A small class-conditioned image diffusion model, trained from scratch: activation mish, widths [64, 64, 128].
Rows from block 9 of a small class-conditioned image diffusion model, named by matrix and row number. Rows with one number belong to one channel. Each number is 500 + 40 x the weight over its row's rms, rounded and kept within 0 to 999. All counts start at 0. Numbers have three digits each.
After each channel's rows are labels from the 100 images, of 14976 (inputs lightly noised), where the channel reaches its highest value: "responds to" is what is common among them. Only what is clearly more common there than usual is listed. The data: pen-drawn characters of a made-up script with 800 signs. In brackets: how many of the 100, against the usual share in percent.
# convs0: first 3x3 conv (model.decb.0.1.convs.0.weight, 64x64x3x3, each kernel summed), inputs 0-63
# convs1: second 3x3 conv (model.decb.0.1.convs.1.weight, 64x64x3x3, transposed, each kernel summed), outputs 0-63

convs0.47:521486544549515554442444450458449500536494496493447463498456526501458459456436478442509471568436494528470444450523442468427491433470520468488466444500522474570472499550483543456521462528559465
convs1.47:465496395499480456573518511458469486524470499524490532493473457473531506555570487523529464456527524461569460550471542564513506498497488538483485529496478508455457506410514394500485513459423574
responds to: thick pen (64 vs 31.2)

convs0.40:510511431426490515505526487539499500629382500532468471518444527522494547513524498478467486507541454504448568492453512504484460479426532467469491487516494455553486438484439507560499559524524508
convs1.40:502466507513492492485569479508526495475594434446535472485493489414534467538520446508481510590443540543511524555454523454543490488482459526542505530441522491389512542527503470424521499548470512
responds to: dark on light (100 vs 50.5); thick pen (76 vs 31.2)

convs0.28:516477526431548467479515525502530535468541463424540469508440422487506550515471483519425463495555501504503515559535432531580531518540485527498515531513553516494492585446428506490503555584483538
convs1.28:496469514532497498488460552502505531498576476488512565516448457472546515502500542511475537466462448480427467475495456470430481496532387469515445417525577491464445509426484485545534453554510473
responds to: thin pen (87 vs 31.1)

convs0.57:504530517525541526483506486510542526475557503501546547558528477552572569521502521565545496425507481506499477523498477529561540518585483558521561467469516518373505554430485442492495527476464517
convs1.57:541509374526485552446426462485448498459535505477515435501451454541478439500517503505500525457489474489485487494410549467462438471495419482560506491516486552450458502446497454463546480488469505
responds to: dark on light (82 vs 50.5); thin pen (80 vs 31.1); four strokes (47 vs 22.9)

convs0.54:482489517506472545418455495460455525475471538461480491499402548482488517426457494504516484586437498508434534501555459445451475516473530503545462445506500454570458510557466534465532455517524431
convs1.54:499488511424499502431531578487548494538491509441472514499514493527480522386475507494476513568505506554459511505597474501476466522516519472486513470459563463507504467582503575525536517552574435
responds to: four strokes (61 vs 22.9)

convs0.41:489492515554475507404474472479500529547538433439513522520473479490471528543491516510519609490452505453511425533559499543506571547476463568592506470502559460547514521470517452484517497500437508
convs1.41:491515463556449434551491519481470554489537513532511519500523472478535508565481495498460523486460446474443555563469494534505570454436461490507503496538470560477509540417549401511465515490462596
responds to: thick pen (69 vs 31.2)